config.toml
arch = "vit"
model = "image classifier"
dataset = "scattered letters and digits in many colours"
train_examples = 195000
image_size = 24
crop_scale_min = 1
horizontal_flip = false
rotation_deg = 5
color_jitter = 0.2
targets = ["largest"]
num_classes = 36
norm = "layernorm"
norm_position = "pre"
activation = "quick_gelu"
mlp_ratio = 4
head_dim = 48
fused_qkv = false
bias = "all"
qk_norm = false
parallel_block = false
inner_norm = false
patch_size = [4, 4]
conv_stem = false
layers = 8
width = 192
positions = "learned"
pooling = "class_token"
mixing = "mixup"
label_smoothing = 0.1
loss = "binary_cross_entropy"
init = "xavier_uniform"
residual_init = "zero_last"
optimizer = "muon"
muon_scale = "spectral"
lr = 0.015
momentum = 0.95
nesterov = true
orthogonalizer = "newton_schulz_5"
adamw_lr_other_params = 0.0012
steps = 26800
batch_size = 64
epochs = 8.8
lr_schedule = "cosine"
final_lr_fraction = 0
warmup_steps = 5360
weight_decay = 0.01
adamw_weight_decay_other_params = 0
Rows from block 4 of a small image classifier, named by matrix and row number. Rows with one number belong to one neuron. Each number is 500 + 50 x the weight over its row's rms, rounded and kept within 0 to 999. All counts start at 0. Numbers have three digits each. After the name is the row's rms in percent of the matrix's.
Before each neuron's rows are labels from the 100 images, of 14976, where the neuron reaches its highest value: "top examples" is what is common among them; "colour at peak" is the nearest of a few named colours to the mean colour under the peak. Only what is clearly more common there than usual is listed. The data: scattered letters and digits in many colours.
# fc1: MLP up (model.blocks.4.mlp.fc1.weight, 768x192), inputs 128-191
# fc2: MLP down (model.blocks.4.mlp.fc2.weight, 192x768, transposed), outputs 128-191

top examples: the character R; largest: R; the character Q; largest: Q
colour at peak: grey
fc1.356 118:500487505493483556541473479506451500669528410560461475507468485541542563487473507584438478493514505457489512517539563528520480539432533424517531495563520411555523459468545478501421446493426493
fc2.356 115:401581495503607523527552525458541458478529536540434429473566499535530460448515590569458498493484490515478462500517468483523532445469580511524479515439415428479485425457527494471464516562504383

top examples: the character 9
colour at peak: grey
fc1.265 088:485534554508449542542519481527504485491479513495503573451534458395453542431489442475436448493579551533390568534367470562559409491527499404464531414531572435510541502547439519514552507440516551
fc2.265 087:513581619547555481426475559499540557411361500482473404525457575550460553553479574467531495480415428535490470516429472491568422477518434479516475510396440485539464518489530540454519530518501518

top examples: the character 9; largest: 9
colour at peak: grey
fc1.555 108:532381525509409473547421486495490517445493518493502544496445533522513481413492523439614514498435557516513507558457468503433535561516443434494605563504460489547513613539430521496561535524548503
fc2.555 102:447455525463510466526582505509572430577491497531419557605527419439588515543499458543455527493488410497459478481426361497522437450567541542597510587524491443433537507528562491526473472494583440

top examples: the character 9; largest: 9
colour at peak: grey
fc1.298 059:454493519517521402541462526532611472529592531471491539467466528471570599467476486353474460566539538532379463558480486536520508521469493401528466499475578450571461559524448486528438550454472451
fc2.298 061:479527553480542409523457509509462468471448495503406497581570467474461536497390512404598475482498462467538440436442579506468449490490519493512497485505545548445450476472480571527444557512535454

top examples: the character R; largest: R
colour at peak: brown
fc1.705 099:416408530533503504464541470506566576568482607562496454503484517509477430556516520481469462505510547453532542510435448435519625455517426499503441430452453465565536536449525448588530452538500532
fc2.705 102:510512521519499567404439535442541587526522495512561505516527420442529462484581497535423507576523478607493469527567533458487383559481492466471605550461482559452435551500484592471472446528481490

top examples: the character O; the character 0; the character Q
colour at peak: brown
fc1.258 077:434487491564481519517539452508384478432505508536617513500407580481486469494571516619522573543468440483446566500479479463491490451463532538522479551540461520539505531476450411514372470553537592
fc2.258 078:524507499543487533542508422564468514516425503453530501427488509484534560454520523482473497498532428465391492489520543565398495483569636546481559457585493522597596500571428512512532538428516445

top examples: the character R; largest: R; the character S; largest: S
colour at peak: brown
fc1.420 104:473446444489544508576534451536505532526389444511422468454503440502413530447498430518450431415534574580484588548506539518479476481534547505565525532484456540448456548522492546477549452457474451
fc2.420 105:453531547515574504502602508390607458573513484509584517462526617431558541576544509520506618540500467473543471456498519474517468517535481516481552472435486468446453491487530561441498555457520436

top examples: the character J; largest: J
colour at peak: brown
fc1.458 136:449492466529503551550490555482463464453562578527523392522439494452510499498590476528487519546598395534488586496496539527460483477555452456512544428476577500564478495484457440568484536606575499
fc2.458 145:500459493486527555534450485445570560506585467573548445545573480476556519611560479475513512580525440431557420495634558466454464499542435426446544422547521437594488536471459544502518512504533484

top examples: the character P; largest: P
colour at peak: brown
fc1.718 050:481396578571603554570544493496528493520613537551539486583553440502463526469524490393503641495460472468522540568560445508506454483472451562522546468498486444548440451521491498464563466466520465
fc2.718 055:502492466453486498421495555463519501514567527502421508622463546416661445541448473509509517509541463520524490426499492522623650546538501486519520525534536362448515479474545556431474517509521509

top examples: the character R; largest: R
colour at peak: grey
fc1.493 115:537523551505490446404487496504478525451484429553519545491401521477563529462546457466496427450552476522443566538569546491492446498544460499551542542410537444442526422483443484456617527428478589
fc2.493 109:495449442524433470531490495467335445412508494530355516521429452539516438550540425497555440510507504544511462579556525512527433530568525563504410462529401460539434479453494534555617555488552426

top examples: the character W; largest: W
colour at peak: grey
fc1.479 100:444507544491526534533389535517486440521499485592453594544503467585522405589458543432534443508514447520516441386501490558525415496487481575548453364488458475525594503511424564482517592531424507
fc2.479 104:508503604514472489408505493372399463521475518487527560506498460540504436574473488503540610556546470425529465474397504479386536467422571556529420538510430543483556570463415459437530421491545550

top examples: the character O; largest: O; the character Q
colour at peak: brown
fc1.207 118:459496577440472548446482440554469483516511544382500572475546444483513576486485498407475507452509538474555440426491463462445515577474558538470544484504439570536578455443468544526542454463584468
fc2.207 140:572433549547354479567466545641441513537567535488514568454503484594484499557565533404514420457529441474518537395550516424464491574512485471541510462512530472430485555515476493544462486505580516

top examples: the character R; the character A; largest: A; largest: R
colour at peak: brown
fc1.553 076:479505526572493560562432580470499486520444443494555577481475474436566444525536463493550565547457567463500489557502512475472529550486480515491490550510573559511437467572487500544504482494631524
fc2.553 078:604484503566575479488431532446533545482467528460587460568537514511507510523550437504524496499564513445552423558442486440481516429465512462534450537570486541494452410537555561487345490508532481

top examples: the character O; largest: O; the character 0; largest: 0
colour at peak: brown; grey
fc1.332 100:533467555526545491553544496483631540583563482486509540412479554424570476564432547503527432558546550530546430476437603534480524500516487454550435515533521485508464557444469650472521426464425553
fc2.332 107:500548639504392529510418434574448479525479497542432586485501496449474512467505479479495367496468565455491491541475486508404499534458489453498532486539466563541574486456541502467540474554509578

top examples: the character P; largest: P; the character D; the character 9
colour at peak: brown
fc1.516 110:493582562503538488510510527510490491521423496484499528566440409546496563468568539506412563484419448491436520501552481510492533517415516510589524559459515477457535469458568502524484512550538409
fc2.516 106:573475539446494584512536579511541453608546547471416558534419522472552452510417489516485456452528494500476492478549545531519510416576474537549499595451567377426515526385546499448544576500502447

top examples: the character P; largest: P
colour at peak: grey
fc1.611 062:522465537499571408578547538549428491491523451565460495509470541508542500455477404567499438484502551452494490484458456487515487492535432417542474463393516480417513400512409505505533600513512528
fc2.611 060:501447468540379527480486435490605514534461458480501527532426545511482361523439480454468514464453492545515476571395534506513503587505540538505579526483437546429483530392515514514531480468517563

top examples: the character 9; largest: 9
colour at peak: brown
fc1.99 052:441531520604479430463477411477511514560527425513486509447561559475468482500511465450497505534459567565515498458533578538547515538418474451609473409452558503492567579536526495505514540463502468
fc2.99 049:546497532529480575533527485697589609567568480443531560535510434478545487510452529552548602591537490500519499527447479483441497472474528533446480587512539499427478460496529556535590460429427511

top examples: the character J; largest: J; the character T
colour at peak: pink
fc1.636 112:557583449547472540516437507535343464508596438520488503452505496526547524467493483516405527588512512406493456498456511593451555426484515487551373497450559452532478464579463528568562496537525471
fc2.636 103:491429381505487479499590434452510509460510523461541449482516550446514416461458491545545522490540472540542510479500571475514455613569456517474553549491504548589499503426454483355463494490396494

top examples: the character 9
colour at peak: brown
fc1.137 112:428443527523495493409480642534532419610546484519444544464483507498540460446526586396509615449514398460519491429540510510595504480464563490522497562509513453443403533425506502592485386481539458
fc2.137 119:656436545459512423565479516488479541466511547500413531547466452556552508480403440594491559544509465518552453497448513532476454467407571547478507496546517448449445470575464509509461575581541627

top examples: the character 9; largest: 9; the character 0; largest: 0
colour at peak: brown
fc1.411 077:405534400461437504477430529534503566552500485499381517499485530499372505568446505428521514532500507587509477555447551543443584579518387515460516488506520439493490470446525420503408568510560456
fc2.411 077:485459520444558529428472475572584487505544432503559462541476549472525507537495470454570563524500464611537511548402527474469401520497555524486497496499483606435559553563504513549538399484501473

top examples: the character O; largest: O; the character Q; largest: Q
colour at peak: brown; grey
fc1.138 050:581496528500386481522404480473493529572461508451521530493463491454449459481475476521537384427553427495541489531482442594489467588515488520510555512504462514520513491505498466485594554468471544
fc2.138 046:591555432530542439654472532552453493480500481427516480452450418476450516469527464443476542500532475527587482507447450416579574468406450513487503484573561458553437479476453522497483476524520492

top examples: the character P; largest: P
colour at peak: brown
fc1.383 105:543443602525575440424524498556443513557424465468482512540548465490511513403549436504466473477449415567534547503479516480512535485459496548599474574447525406467506624486484415491492458470495517
fc2.383 101:434506519485555534413509487457465438444495510448458602565485436497532487513500504524544602391452580469466396510444545492607534428465460483566546517490493483466527548462524593594404495546369501

top examples: the character P; the character 2; largest: P; largest: 2
colour at peak: brown
fc1.60 143:522434501472438498507410515520559473493413474554487539527451566488460401501563463411441529492472503556562527474483580434460528411401455440580559485416401515421615508416558522436400553536498539
fc2.60 154:475546425510458564619407555512514529468407584436562513529504496533461625473420503545493454517501567589425410446517403513400464510456515475438465481398573507524552569474492504520545543528544502

top examples: the character 9; largest: 9; the character A
colour at peak: grey
fc1.144 100:557524542534521371540480427577424498480510487468375518519493504501426526439507424549592390422457488546432498499510560530443536556501582502556444512479501477526552511521493571553501519452459523
fc2.144 104:441518432511437510449550499416493545588562526468568589520510514486481374485498556490523558541554478492557513485518552521466421519507511571496518451525419633460527541490446532510543522490475502

top examples: the character W; largest: W
colour at peak: grey
fc1.352 045:428461534556570469437476548524584408560562437455544560551481426545549468485529440560435523485423573483515442494374420510532578506519569513502506509443414467487521612532498488494515474531482531
fc2.352 046:583457530421510551546457521472460518529507556495517434549554473522435457495459495428501458550406403568485529571489505530407476579547452491422491429407487439596494517509430549482484514560506417

top examples: the character J; largest: J
colour at peak: brown
fc1.280 093:536413461440558556613573522520551591456467486530555474471525495400589484491469547517498512457546421526493510440547584507473521465537456401372541511520495470529508489510506495508458451522505483
fc2.280 089:479563529496525535408521510485548541388480551485492506474566510495547515505472500556492562536521507414598543547516497511514493422512569546573485506492580494545453597442449471542498454490556464

top examples: the character O; largest: O
colour at peak: brown
fc1.642 075:554494594490515490528444467496444482494593499504501548449511459559476560475533432418554442450521506476472499481385508572506553463514472517556482482464436541497488619503509457491500527563547559
fc2.642 074:463434398508557493467550543507509511476484614511532591497499536425493420522454530541473561485490452569531532558551531415479532515555457485550483478506492581494448502413506465498483541569472553

top examples: the character O; the character Q; the character C; the character G
colour at peak: brown; grey
fc1.370 067:444529565555507497442464448484466506423500538459368490531515487486488505463409475460482507503503476483579535494492492545533482491548477428479377420547472572465492479483459379552563510544530413
fc2.370 067:386445624523523482477472494470546484510502594409404473464498472520581419522427493503538502519511651516533552521489540520528498486525501392525399502533458392476477540519459474527554402540435449